{"model": "sound classifier", "dataset": "struck, bounced, scraped and rolled objects made by modal synthesis", "train_examples": 78125, "gain_aug_db": 6, "n_mels": 64, "hop_length": 160, "input": "log_mel", "spec_augment": false, "win_length": 400, "targets": ["material"], "num_classes": 6, "arch": "wavenet", "norm": "layernorm", "depths": [10], "kernel_size": 3, "stem": "single", "widths": [192], "label_smoothing": 0.2, "loss": "cross_entropy", "init": "orthogonal", "residual_init": "zero_last", "optimizer": "muon", "muon_scale": "spectral", "learning_rate": 0.016, "momentum": 0.95, "nesterov": true, "orthogonalizer": "polar_express", "adamw_lr_other_params": 0.00097, "max_grad_norm": 1.0, "max_steps": 23200, "batch_size": 128, "epochs": 38.0, "lr_schedule": "linear", "final_lr_fraction": 0, "warmup_steps": 2320, "weight_decay": 0.007, "adamw_weight_decay_other_params": 0.01}
Rows from block 6, named by matrix and row number. Rows with one number belong to one channel. Each number is 200 + 20 x the weight over the matrix's rms, rounded and kept within 0 to 999. All counts start at 0.
# filt: filter width-3 conv, dilation 2 (model.blocks.6.filt.weight, 192x192x3), inputs 48-95, a 3 kernel for each
# gate: gate width-3 conv, dilation 2 (model.blocks.6.gate.weight, 192x192x3), inputs 48-95, a 3 kernel for each
filt.51,197,184,221,226,192,197,223,181,185,200,208,242,240,219,224,223,255,187,191,216,189,189,201,197,194,224,199,208,216,208,203,223,219,205,171,169,201,171,220,243,179,182,213,193,230,204,183,197,214,223,188,190,216,183,228,175,181,194,199,231,226,172,152,168,190,209,200,191,220,231,202,201,232,187,209,202,149,179,184,179,198,188,193,217,206,175,229,193,209,168,198,220,202,198,159,220,193,210,163,178,182,206,192,244,214,191,227,208,182,169,190,177,179,219,201,173,185,187,188,213,214,193,205,201,222,184,210,199,211,214,189,214,193,210,195,161,183,194,204,178,257,206,199,169
gate.51,183,211,153,206,234,202,182,165,217,223,205,198,180,199,204,198,196,199,180,184,202,242,192,130,206,181,230,196,209,189,196,185,222,212,213,193,199,204,233,213,207,193,193,181,190,172,194,173,232,187,168,148,235,253,182,200,197,181,223,151,247,200,178,185,195,206,207,221,185,221,204,206,188,203,210,203,158,227,186,195,161,221,225,210,209,216,216,184,186,187,191,221,222,206,229,206,199,210,175,182,256,213,178,184,177,215,212,195,170,170,178,218,220,181,228,202,167,241,183,229,224,240,183,208,200,205,188,228,224,180,205,206,195,184,233,202,185,197,191,174,186,220,185,196
filt.52,191,208,194,198,183,188,180,192,194,166,183,213,205,167,180,208,230,237,180,213,192,160,167,189,223,228,203,203,200,179,201,199,211,232,172,198,194,202,189,216,227,203,228,207,212,208,192,220,175,238,163,209,179,211,224,224,220,204,201,206,204,184,174,217,219,200,211,216,222,203,216,204,225,220,209,207,182,181,178,178,164,202,183,172,183,213,206,186,165,218,204,202,211,184,223,212,200,204,215,207,202,191,168,219,207,179,183,219,179,187,169,173,198,182,193,208,201,202,198,193,201,185,245,215,211,201,230,183,167,194,222,212,180,181,222,215,200,229,221,223,196,197,193,173
gate.52,218,180,211,221,213,254,146,202,202,182,225,179,184,164,189,219,186,218,212,225,230,232,192,208,227,196,178,211,182,177,189,220,210,192,211,202,133,220,214,208,167,203,200,205,162,193,182,182,213,205,216,228,205,169,203,202,202,150,204,185,236,194,232,221,208,189,203,210,219,188,206,211,216,208,235,179,171,186,199,189,228,175,202,233,178,188,185,162,168,184,196,198,216,199,174,213,203,193,232,211,241,208,232,184,232,202,182,175,244,207,186,215,197,224,200,204,209,198,211,193,188,199,217,213,211,198,188,171,194,232,213,199,218,229,212,188,221,209,202,159,178,215,202,196
filt.53,210,213,201,213,212,197,212,210,239,190,219,213,225,191,195,187,214,198,194,200,179,216,207,230,203,197,176,229,193,199,209,196,197,216,234,228,214,186,210,181,229,230,175,199,176,197,210,192,159,165,212,226,206,173,207,192,187,186,184,187,239,227,228,224,201,226,202,152,194,211,203,195,202,187,188,178,224,176,226,223,204,212,202,215,229,190,233,207,218,196,187,182,194,239,186,162,218,213,214,202,202,176,206,203,206,188,220,212,159,207,213,227,188,162,185,221,212,177,231,179,199,194,183,215,222,214,195,193,197,173,197,229,197,190,194,214,195,202,197,168,188,176,206,191
gate.53,213,203,209,232,206,216,196,213,208,196,210,212,204,197,190,216,222,175,185,207,197,221,243,206,234,256,214,190,166,188,217,190,196,225,208,198,177,184,193,172,186,186,209,212,192,212,163,192,211,221,198,230,158,195,229,186,222,183,213,182,170,204,212,202,169,172,226,191,209,167,238,202,175,187,184,217,214,226,184,206,224,203,177,166,175,171,209,198,191,177,203,218,203,181,208,209,181,213,216,175,185,186,191,189,221,203,219,215,201,201,197,191,194,173,161,194,233,232,214,185,181,169,184,193,172,210,187,223,201,210,205,195,210,193,221,206,196,204,198,210,190,221,236,185
filt.54,223,224,228,179,206,215,183,205,213,186,199,223,217,217,186,230,198,219,210,233,213,190,160,179,214,175,191,185,189,192,189,210,189,189,176,223,195,214,198,207,194,177,218,207,198,196,188,211,213,216,209,186,215,184,211,184,239,169,216,182,188,190,238,213,216,185,200,196,177,206,188,211,186,206,197,183,174,199,181,219,196,204,187,217,218,200,201,189,175,214,212,194,221,202,179,210,197,228,213,184,194,182,182,185,174,196,172,194,186,193,202,191,198,205,203,204,165,214,218,203,197,217,172,165,180,202,194,189,180,194,205,214,231,173,208,197,200,203,158,209,202,207,227,212
gate.54,201,219,220,176,205,229,182,231,198,240,179,223,206,232,226,250,208,230,213,215,201,234,212,212,168,210,195,189,175,175,170,195,206,182,196,189,166,220,136,195,214,191,226,203,248,207,194,160,203,198,215,222,218,195,231,212,216,241,190,200,217,212,213,198,183,177,177,220,210,218,193,177,200,194,200,206,192,206,153,190,192,174,180,209,231,214,217,211,181,208,196,216,171,227,232,201,177,190,200,233,194,202,218,219,193,217,186,223,218,179,164,220,203,199,187,196,181,214,219,220,206,184,195,220,220,174,198,193,175,190,221,210,183,188,160,163,186,197,229,213,157,261,199,197
filt.55,190,208,172,226,229,199,163,198,230,230,207,201,222,180,196,175,201,171,193,241,174,149,170,193,213,210,228,176,188,196,219,244,206,184,173,177,200,224,187,203,195,238,247,199,230,185,216,223,194,183,163,198,187,168,183,187,225,223,166,177,178,210,188,210,194,176,170,227,231,221,207,179,239,237,194,224,202,239,192,162,188,210,186,179,213,219,210,183,198,217,165,208,197,208,196,225,196,186,154,201,201,208,213,220,217,180,213,178,218,194,199,169,207,187,189,208,193,216,175,201,195,167,223,228,202,206,215,211,185,208,167,207,180,163,167,167,210,190,201,230,205,181,192,159
gate.55,205,215,199,191,193,210,194,175,156,191,197,258,201,217,190,225,213,238,204,225,212,192,165,236,147,188,225,220,205,203,230,220,168,195,173,200,155,200,173,211,198,165,190,219,206,216,206,228,187,215,201,197,214,204,194,210,199,189,213,238,207,247,222,208,217,203,195,213,186,189,172,187,203,189,208,176,168,190,219,211,202,216,223,201,173,224,214,190,171,187,170,171,222,194,186,194,176,189,186,177,199,229,160,206,208,227,222,155,195,189,226,179,222,237,202,212,157,208,214,191,233,212,193,173,195,189,194,218,197,175,205,224,188,210,169,189,209,178,173,201,195,191,179,208
filt.56,228,213,220,192,199,205,246,199,202,225,205,206,218,206,206,202,199,220,206,191,196,204,187,230,200,209,185,199,196,213,204,178,210,208,191,219,193,184,229,202,231,168,211,229,249,186,178,188,199,210,196,203,200,191,183,194,179,171,234,205,160,241,199,225,212,184,183,192,193,223,211,214,224,229,224,192,185,195,183,239,233,190,216,146,191,211,223,215,176,219,211,190,188,205,244,210,181,225,222,215,181,200,168,156,168,197,171,169,179,185,194,166,190,182,188,202,206,224,209,213,200,211,182,218,251,186,232,187,215,194,198,207,212,162,140,257,181,200,148,203,221,177,174,179
gate.56,187,208,189,188,215,174,212,182,167,180,195,206,248,224,159,194,205,265,167,197,210,232,204,234,188,197,194,197,190,212,197,180,222,239,219,214,157,170,181,182,208,228,209,210,164,189,197,193,186,188,183,203,203,193,209,196,192,183,218,217,211,194,189,156,237,197,194,198,178,183,189,212,202,226,217,224,213,179,241,236,167,183,201,227,211,187,187,198,228,199,188,177,173,216,220,193,188,188,223,184,190,156,230,175,194,227,214,251,214,202,182,219,195,205,236,164,178,184,216,195,182,163,208,207,196,194,198,204,195,195,197,160,173,166,194,207,216,212,190,231,181,192,237,197
filt.57,222,240,213,234,193,207,188,209,206,205,178,187,204,189,215,223,260,184,144,204,204,217,167,206,224,233,198,228,176,180,189,207,194,194,230,221,191,187,194,226,222,176,273,204,154,205,177,192,201,227,185,239,203,211,204,195,187,198,234,194,238,221,193,195,205,173,205,166,212,212,203,229,192,202,176,182,186,182,196,193,203,219,222,195,216,161,226,202,171,217,204,231,213,223,218,248,165,220,218,186,189,229,178,211,179,187,198,186,177,199,172,201,194,231,161,218,189,226,219,195,220,169,241,193,193,206,192,203,255,197,207,193,210,179,182,196,179,193,182,232,155,174,193,171
gate.57,202,200,230,195,211,186,208,189,206,168,190,212,205,239,202,189,200,182,154,221,163,226,200,202,233,264,200,174,162,200,209,246,165,213,231,219,202,166,201,210,244,222,234,178,183,215,185,192,184,212,198,218,202,235,259,194,209,174,195,175,194,188,231,198,214,205,179,198,205,223,220,208,214,203,177,213,199,173,182,166,214,163,209,221,193,221,191,215,188,195,211,223,221,219,230,214,188,213,171,220,213,204,198,158,194,186,191,202,214,209,201,186,200,195,185,200,185,235,215,203,190,206,183,181,219,209,189,213,182,216,207,169,217,187,195,194,193,145,180,222,208,215,215,206
filt.58,205,190,217,216,195,208,192,212,207,196,184,198,219,222,220,240,212,203,188,177,208,200,205,207,174,198,228,195,214,188,183,209,194,175,151,195,184,205,220,210,168,178,203,214,185,234,199,224,179,203,192,166,222,165,218,203,223,218,208,193,185,182,185,200,198,228,189,211,209,194,190,180,216,196,202,201,167,204,195,216,192,213,226,183,201,184,190,162,183,220,209,215,229,191,169,190,195,205,171,222,194,230,206,218,194,235,184,231,187,195,176,211,176,197,187,193,206,176,164,190,193,188,172,168,178,192,188,224,266,166,229,246,200,204,219,200,201,155,192,204,216,214,205,199
gate.58,178,188,254,163,213,182,218,210,213,231,221,215,201,179,230,187,210,209,168,215,209,179,169,188,234,187,181,181,151,213,191,232,210,204,217,210,197,235,211,199,207,195,168,194,199,207,204,193,201,180,194,184,218,195,195,217,248,207,169,212,206,201,177,184,155,227,185,228,199,178,217,225,206,193,208,232,204,185,210,213,186,206,215,189,221,220,201,212,191,227,207,221,207,255,191,199,156,204,209,190,183,172,196,190,200,202,173,155,237,208,182,176,200,178,203,203,212,178,201,162,200,165,192,209,204,204,176,232,214,220,200,200,200,196,170,214,245,180,179,205,240,177,177,173
filt.59,206,208,189,238,205,224,209,176,231,228,217,211,206,228,187,192,202,240,173,189,211,207,216,189,181,176,200,247,170,199,204,207,214,187,176,170,201,212,248,242,198,225,190,233,189,195,222,184,208,198,214,190,183,224,192,211,165,198,221,244,238,209,221,190,193,234,198,193,184,201,182,192,225,223,212,222,203,172,193,199,172,221,216,207,190,177,177,219,210,226,162,200,218,165,187,222,213,206,200,243,176,212,201,196,190,194,193,197,193,192,178,189,175,218,181,196,169,165,207,180,193,189,199,200,200,234,225,201,203,207,230,205,193,204,188,190,155,184,211,196,183,180,209,198
gate.59,192,214,195,210,215,205,177,192,209,203,183,210,224,216,210,206,195,214,179,178,210,220,179,218,208,228,231,209,206,167,231,197,179,174,203,225,172,223,198,193,205,186,209,188,211,212,189,191,214,216,197,188,201,210,197,193,194,189,226,158,191,243,210,188,224,202,231,226,214,177,221,218,225,214,198,210,188,186,205,195,203,213,179,197,201,210,225,176,167,241,213,212,199,196,219,192,179,176,181,202,226,213,191,208,184,190,200,219,200,206,177,164,227,201,194,193,192,222,203,204,239,215,213,183,221,198,207,202,199,205,196,224,209,206,197,192,194,217,198,210,214,162,194,239
filt.60,162,201,206,239,217,205,179,178,174,175,182,216,223,204,170,159,215,192,182,188,201,220,189,184,172,184,235,232,213,223,206,204,206,228,220,230,230,170,191,195,218,192,218,219,219,200,166,248,228,195,177,218,171,206,209,189,212,185,227,192,216,223,175,182,156,151,223,169,201,201,202,195,200,191,162,180,213,224,182,256,195,167,166,178,180,224,211,174,204,207,186,206,223,170,198,193,197,240,188,198,219,193,202,202,224,168,203,194,218,225,237,177,178,222,171,194,213,172,204,244,214,194,203,181,213,186,232,216,162,200,219,237,213,190,186,182,181,205,167,189,190,184,216,203
gate.60,228,197,217,219,186,203,142,238,216,204,196,224,204,203,217,172,184,219,191,173,220,198,214,230,180,232,189,214,222,193,176,211,193,197,179,192,204,191,189,214,242,184,224,187,231,197,187,182,177,199,199,213,200,200,189,207,201,219,205,232,203,218,229,214,199,207,209,202,216,184,223,199,184,219,162,183,218,184,234,187,185,195,220,218,189,187,197,179,177,184,207,188,192,176,208,218,202,182,239,184,197,196,222,156,200,177,227,219,222,182,198,199,189,222,179,227,180,204,211,211,183,193,192,220,195,199,237,155,189,218,206,179,174,195,176,227,219,203,192,179,241,185,198,209
filt.61,204,177,192,230,187,198,203,175,219,213,232,175,172,178,194,201,187,175,213,191,203,201,162,216,221,185,174,201,201,185,165,193,205,174,176,183,165,200,223,190,191,204,190,189,192,212,212,166,235,190,207,228,214,213,185,178,210,183,153,190,202,185,198,215,225,182,174,206,198,161,205,165,214,158,194,197,233,209,195,188,192,240,224,165,220,193,217,199,249,198,193,171,225,201,209,188,190,176,207,200,176,172,174,213,213,199,202,197,169,204,183,193,210,209,183,195,215,184,215,206,224,228,182,190,196,226,187,192,184,185,208,191,221,212,180,227,210,200,177,179,217,189,205,172
gate.61,171,205,193,173,244,226,177,206,196,224,219,189,198,181,217,239,199,182,146,241,204,172,216,147,217,205,196,216,201,197,187,193,226,180,200,197,141,222,179,198,214,212,226,229,188,211,169,216,201,215,243,214,225,221,181,182,223,176,207,216,179,193,220,183,209,197,217,248,170,156,218,176,185,217,234,186,207,167,138,215,192,202,226,190,204,243,200,162,182,223,176,239,208,162,226,187,179,231,215,170,190,198,189,199,170,177,204,211,218,184,216,206,202,202,194,188,203,190,217,183,249,203,183,198,194,158,157,204,216,176,187,196,224,189,228,190,176,197,210,202,163,223,215,167
filt.62,170,149,228,176,169,197,211,193,199,204,178,230,215,182,208,184,196,196,176,189,184,255,199,195,167,190,190,197,185,177,206,172,213,194,192,178,166,166,203,164,203,167,213,158,194,202,189,189,179,218,193,176,164,167,227,179,216,182,208,225,200,186,160,244,205,217,166,194,192,174,176,215,181,199,191,191,252,222,221,232,186,161,218,220,193,187,213,229,169,216,190,225,209,189,184,206,196,193,213,203,243,208,178,206,203,236,171,226,206,189,213,195,174,207,203,238,219,200,161,228,205,246,228,199,213,228,195,203,194,194,235,189,220,169,186,200,184,189,192,226,196,226,170,199
gate.62,182,229,171,217,167,223,184,181,212,229,200,203,206,201,145,239,177,197,158,198,177,202,210,202,157,220,218,225,249,186,207,230,199,170,188,198,200,176,178,200,189,195,187,196,206,188,215,187,193,197,164,169,179,145,194,219,222,206,210,178,205,231,213,184,208,203,232,226,204,222,217,148,194,176,197,155,192,220,185,188,191,238,186,206,193,188,158,165,191,222,208,188,223,223,213,214,213,195,214,220,192,205,206,179,166,230,222,198,198,159,202,201,225,187,213,180,201,159,169,186,209,249,196,176,165,210,188,233,226,187,192,205,195,236,206,187,217,201,174,188,191,203,200,215
filt.63,179,213,210,203,153,231,186,171,188,212,225,201,235,202,205,213,213,203,191,179,246,196,212,155,199,180,183,214,210,221,205,200,245,218,204,200,191,201,197,157,190,182,275,220,183,220,212,196,163,180,195,181,191,199,186,203,187,215,185,206,189,182,216,207,204,197,216,200,198,210,206,224,244,185,205,217,169,164,215,213,223,177,186,230,186,214,208,243,175,201,199,176,178,154,224,189,165,182,221,179,197,198,176,182,217,211,191,189,180,220,178,203,190,210,187,175,180,202,191,241,200,176,202,199,223,211,216,188,225,231,212,196,176,175,188,208,219,225,168,209,165,206,210,213
gate.63,205,200,215,191,164,204,186,204,193,194,193,190,191,205,206,208,214,224,231,216,227,211,193,189,237,230,230,180,202,192,208,221,197,200,174,189,138,175,217,225,186,188,222,245,196,188,223,199,175,197,227,195,242,216,204,208,196,203,238,218,188,214,188,208,180,178,221,177,213,162,185,169,197,204,198,221,204,222,181,188,171,185,250,219,202,210,195,181,175,214,200,194,191,184,184,212,227,195,187,176,159,206,232,189,205,183,166,209,193,223,177,176,196,216,189,202,177,217,187,191,202,207,204,181,212,213,208,202,207,170,191,219,174,155,214,207,184,208,175,211,183,204,222,227
filt.64,185,215,257,201,216,182,157,176,197,186,203,226,202,170,241,216,205,180,225,185,252,227,184,205,225,231,233,192,194,239,207,218,219,174,175,200,188,219,231,192,230,207,202,202,215,197,204,213,209,181,211,205,203,183,209,216,229,192,204,207,219,180,204,212,195,199,183,226,224,219,211,187,178,221,210,202,181,179,221,182,161,197,151,194,193,215,208,211,180,193,194,193,204,202,211,189,206,224,188,184,188,251,211,191,170,180,224,162,189,185,213,203,192,227,194,182,183,186,203,233,168,176,176,202,216,210,212,208,201,188,221,182,184,160,197,194,208,197,193,167,203,200,183,209
gate.64,211,192,220,201,187,175,208,194,177,165,184,209,240,197,159,195,257,200,176,216,183,198,217,176,213,225,237,195,174,218,209,204,210,201,208,195,200,180,190,193,188,202,197,217,226,242,202,227,219,193,205,189,179,224,193,205,192,182,235,188,202,206,198,202,230,205,188,193,188,158,187,184,175,205,193,182,189,210,176,214,209,217,193,166,180,203,202,221,215,207,212,224,174,172,188,184,203,215,266,201,175,175,216,217,204,169,195,193,201,206,196,225,210,215,200,204,170,189,173,202,184,174,201,170,204,210,205,194,226,207,238,182,195,211,189,194,178,209,193,202,205,202,227,232
filt.65,194,219,187,215,208,220,191,216,225,163,232,207,166,191,189,174,214,231,192,197,221,192,213,228,179,212,197,190,176,188,147,174,201,231,204,187,202,221,200,196,197,183,238,227,179,207,231,195,199,197,190,154,201,199,204,253,184,180,208,240,197,222,203,178,180,202,227,204,198,203,200,216,196,163,223,160,176,214,239,196,194,168,212,201,151,195,194,244,194,191,223,187,207,245,187,214,197,207,221,223,198,201,209,181,205,216,210,215,178,232,189,190,222,177,194,212,215,210,224,169,199,185,200,216,209,176,179,181,174,203,181,209,200,211,196,203,189,186,216,226,197,189,195,187
gate.65,178,213,176,203,201,205,191,195,213,215,203,194,177,250,204,174,203,215,170,240,194,215,208,225,186,184,199,222,215,236,211,213,218,232,218,210,184,173,205,230,188,212,193,220,236,187,195,225,183,213,216,172,200,219,185,189,201,205,204,173,217,212,229,200,223,202,245,213,209,191,209,180,174,197,174,216,222,216,201,215,224,187,187,212,228,209,177,230,172,215,189,215,220,207,199,212,207,148,210,208,215,181,177,164,169,171,195,216,210,180,227,210,197,202,220,213,187,198,233,219,200,168,203,233,170,192,199,185,182,208,203,174,182,177,205,203,207,222,193,192,206,187,221,203
filt.66,212,224,200,200,226,190,204,194,200,217,183,152,196,180,173,209,181,171,235,205,214,236,167,230,195,204,199,217,194,200,173,224,191,202,183,195,223,214,208,213,199,210,197,193,165,201,195,189,224,233,174,206,169,168,210,201,198,200,187,173,237,193,203,214,204,213,208,205,234,207,210,218,164,196,185,190,149,182,185,198,201,188,222,179,176,191,199,216,185,219,197,204,144,208,216,171,216,200,211,237,185,204,192,185,204,181,195,198,172,167,181,167,197,225,200,179,211,220,231,172,245,227,198,227,200,171,199,200,205,191,200,158,204,166,179,198,214,204,189,204,219,196,198,188
gate.66,186,207,185,164,182,223,183,185,227,204,195,199,207,218,211,224,171,203,218,207,236,209,202,220,206,238,176,182,206,187,198,214,186,198,198,184,177,183,193,195,210,197,190,179,204,225,226,216,204,200,196,207,230,225,159,193,245,180,151,204,202,189,215,224,211,206,165,184,217,169,195,201,199,209,198,228,182,188,238,208,192,220,223,220,201,201,186,230,192,206,175,191,184,194,196,196,149,213,199,200,217,188,161,193,247,216,175,179,271,216,217,197,203,180,188,225,192,214,200,191,216,207,205,197,212,216,201,234,185,227,207,177,209,181,191,196,208,179,173,170,219,200,219,223
filt.67,175,175,193,201,258,249,240,243,194,180,212,174,221,214,187,218,178,208,193,181,196,228,199,212,181,189,205,202,205,180,227,181,205,190,211,212,239,210,216,248,175,217,178,194,217,213,185,210,224,196,203,204,171,145,187,187,187,257,170,190,232,176,237,190,185,209,186,198,180,213,209,179,203,175,177,201,202,197,187,241,214,223,192,211,186,179,162,185,191,202,210,184,209,213,190,167,175,205,187,244,193,191,171,200,202,191,152,204,224,172,214,183,207,197,237,244,175,202,213,214,173,191,189,211,208,201,175,195,189,205,198,184,174,226,224,149,187,163,224,208,191,166,199,196
gate.67,180,192,215,217,205,197,221,214,180,224,223,189,200,198,200,200,222,194,199,176,229,170,167,225,187,201,191,196,216,207,176,187,133,217,197,201,229,189,227,208,164,203,206,209,160,190,162,211,197,203,215,233,216,169,202,188,202,210,159,188,201,184,251,205,236,205,216,224,208,185,195,213,184,195,184,175,191,179,152,186,205,211,226,222,195,178,210,181,184,203,208,172,223,198,209,230,144,227,197,244,182,195,163,220,199,204,210,224,182,181,243,200,188,186,162,152,196,198,163,182,228,199,192,210,181,188,179,197,202,212,194,190,226,210,179,196,233,189,230,203,182,166,188,211
filt.68,188,212,174,226,205,226,173,199,192,248,186,262,224,232,189,227,164,170,198,198,197,216,164,180,206,225,192,201,211,197,191,199,186,227,208,221,199,203,188,196,240,188,184,207,161,179,196,189,225,227,189,196,244,181,201,230,199,182,214,175,203,182,209,197,217,217,193,225,206,205,199,237,218,169,164,214,206,204,187,160,224,183,179,230,188,154,224,183,172,218,195,237,191,208,203,219,228,187,176,212,227,196,233,188,231,213,190,214,199,189,211,182,205,197,202,196,194,186,215,188,190,195,182,170,205,222,157,223,211,223,194,200,223,183,210,222,189,190,157,192,186,196,196,203
gate.68,166,162,191,230,212,192,208,206,206,201,218,200,183,191,174,182,202,236,206,178,182,173,202,188,192,202,226,185,197,215,161,207,229,193,206,214,192,190,199,180,209,199,172,192,195,224,198,213,202,194,169,173,195,175,210,186,183,181,221,152,219,227,235,199,201,180,185,233,192,183,200,176,218,212,240,228,168,207,218,177,164,229,216,165,219,192,218,220,216,181,207,208,221,194,243,228,200,197,166,225,189,204,242,200,193,188,191,196,192,191,181,198,191,195,202,179,160,199,191,185,199,182,200,218,198,195,169,216,184,233,178,196,209,186,173,200,218,204,209,255,185,207,201,166
filt.69,173,195,200,195,191,213,211,207,172,214,231,166,202,186,184,259,211,207,196,209,219,193,183,234,202,200,217,219,214,200,213,191,196,199,187,193,182,196,245,177,196,226,212,203,144,185,197,230,231,221,166,198,192,208,161,181,194,210,183,203,206,188,197,215,211,208,204,201,181,161,228,229,214,190,229,181,210,210,220,211,191,201,192,173,189,212,202,222,187,172,196,181,223,188,179,193,210,214,228,177,209,235,226,214,235,173,190,204,216,201,205,207,171,216,195,190,225,190,177,183,196,250,207,177,218,194,178,200,193,214,213,196,197,193,220,171,180,198,200,175,186,184,199,219
gate.69,176,205,203,240,199,204,187,223,192,165,173,181,179,186,201,171,204,220,216,225,174,210,181,197,197,230,170,201,190,232,196,212,219,221,195,214,207,223,192,227,262,218,220,156,195,251,180,169,164,225,225,211,196,210,215,211,197,201,165,208,188,174,210,217,197,202,187,207,229,202,183,216,199,166,201,240,210,132,206,178,199,206,174,222,177,176,188,220,189,183,237,187,225,202,177,194,195,212,196,203,202,181,173,246,199,199,198,135,211,211,198,231,179,172,213,208,211,231,193,188,188,184,204,196,206,191,211,218,209,199,207,174,168,176,190,177,198,189,190,188,225,194,182,177
filt.70,177,190,176,228,208,189,178,216,236,175,222,195,199,201,221,204,238,205,186,184,162,157,201,188,167,211,217,186,230,215,199,202,220,144,191,208,177,233,189,198,212,220,211,251,228,193,207,211,183,198,169,190,217,202,190,202,237,172,176,148,213,192,167,178,177,202,220,170,188,195,179,196,219,221,179,183,183,223,251,221,195,200,228,181,200,194,191,186,238,152,212,215,204,208,219,183,245,181,220,192,204,209,222,239,216,189,216,215,183,177,221,173,190,205,186,223,193,218,160,234,222,199,195,199,169,178,203,231,166,147,188,203,206,196,215,201,147,212,194,156,196,222,179,225
gate.70,216,154,203,196,189,216,165,175,238,198,193,199,221,225,185,193,223,183,202,191,179,204,189,151,151,244,181,189,172,192,196,228,229,203,192,201,166,190,213,252,195,220,219,178,221,191,197,201,204,203,203,180,177,184,184,198,243,207,208,218,202,218,209,205,230,193,221,187,208,195,219,211,188,210,221,187,205,222,162,170,214,194,225,200,195,178,220,175,171,191,202,220,179,216,211,197,178,205,161,180,229,236,140,178,215,214,198,195,172,194,223,187,197,163,223,207,193,207,234,219,185,205,222,204,190,175,189,169,190,173,199,200,209,204,182,218,182,163,227,196,173,213,191,202
filt.71,199,201,200,189,188,177,213,191,220,212,204,189,230,224,182,190,179,218,239,207,214,178,223,178,211,177,206,201,193,179,200,205,215,216,210,217,196,214,250,191,182,232,192,192,240,199,212,202,196,189,161,233,213,213,186,215,236,229,155,261,189,227,213,214,194,173,219,222,204,186,247,230,232,184,210,160,169,204,182,205,216,191,222,201,214,205,218,197,224,159,207,196,233,227,192,209,192,227,206,206,181,198,173,167,201,198,191,179,198,186,182,185,201,204,207,183,190,214,214,198,213,189,199,197,188,202,243,206,215,202,173,172,237,194,201,197,213,201,219,228,215,229,202,191
gate.71,196,181,216,204,192,198,167,217,224,224,231,211,177,209,228,213,193,204,208,195,188,200,180,212,229,167,203,200,210,215,206,181,179,190,212,212,189,191,206,211,183,184,208,134,207,205,188,209,207,228,215,229,191,226,156,175,218,205,213,203,184,203,182,203,215,166,180,189,170,197,202,192,180,223,228,183,222,216,182,191,163,226,213,204,214,204,183,210,214,201,221,209,202,208,191,214,188,180,208,237,202,195,188,164,176,217,213,222,190,205,201,199,204,226,166,214,212,194,187,205,208,187,175,217,210,200,238,222,168,193,223,215,190,191,224,194,201,202,186,205,199,194,203,207
filt.72,225,185,200,211,213,198,251,218,246,166,220,200,186,187,206,200,195,213,180,165,208,202,216,234,217,179,187,207,179,212,200,220,185,196,207,237,186,191,193,214,176,213,216,207,199,205,182,190,210,244,216,218,190,210,210,185,216,226,208,199,162,201,160,194,215,217,190,218,226,205,189,166,201,212,184,236,195,177,189,227,216,174,216,169,175,180,188,220,189,201,218,217,205,171,200,213,189,246,220,200,210,196,201,208,175,180,178,154,163,196,211,204,193,185,207,203,228,182,209,203,189,203,195,212,190,206,205,177,187,231,190,199,189,207,231,191,184,174,172,201,234,190,181,211
gate.72,223,189,204,183,211,181,188,194,180,213,190,211,202,201,178,201,214,226,239,205,212,187,211,246,205,193,198,215,204,195,231,206,217,190,201,194,244,209,194,220,191,208,200,151,198,213,202,186,209,162,197,248,228,223,202,192,187,224,178,207,197,174,198,230,183,196,184,179,181,201,204,222,240,205,203,191,213,171,176,218,179,224,204,208,240,214,193,159,178,184,194,166,204,174,189,147,192,191,195,191,194,191,215,216,202,198,211,226,183,230,168,203,234,169,170,230,207,189,197,212,186,177,191,185,199,210,224,184,209,190,229,206,214,186,218,186,201,184,194,207,227,191,187,183
filt.73,188,221,202,233,181,158,202,185,221,168,202,195,195,184,186,214,179,251,203,196,166,185,213,181,210,160,196,210,195,213,206,197,190,188,247,187,175,217,179,211,220,189,201,173,166,208,207,205,212,235,204,217,196,219,202,182,184,174,174,207,201,232,223,210,226,206,190,194,187,183,156,160,189,185,202,198,202,196,196,217,211,189,188,184,158,182,197,212,217,229,192,190,199,202,182,211,199,154,198,172,195,225,233,182,191,157,188,186,194,199,223,233,205,199,202,203,217,209,175,220,216,223,198,195,206,201,194,209,225,203,165,219,175,215,187,196,199,210,181,187,209,203,217,195
gate.73,185,204,222,172,192,180,224,171,201,191,186,245,182,207,195,210,172,217,207,196,158,211,191,177,221,173,195,203,222,207,199,195,184,192,180,197,212,213,194,216,239,166,192,175,221,188,200,190,222,207,190,204,201,174,201,233,204,212,204,186,211,203,171,211,193,199,190,244,201,221,210,197,186,209,228,215,205,231,183,196,232,204,180,192,222,185,220,204,159,204,218,198,194,190,210,219,171,208,211,185,212,206,211,179,171,205,210,210,202,185,210,204,184,178,173,223,206,219,158,204,202,189,201,206,213,190,184,249,223,213,190,221,200,196,207,195,225,212,189,201,178,236,220,209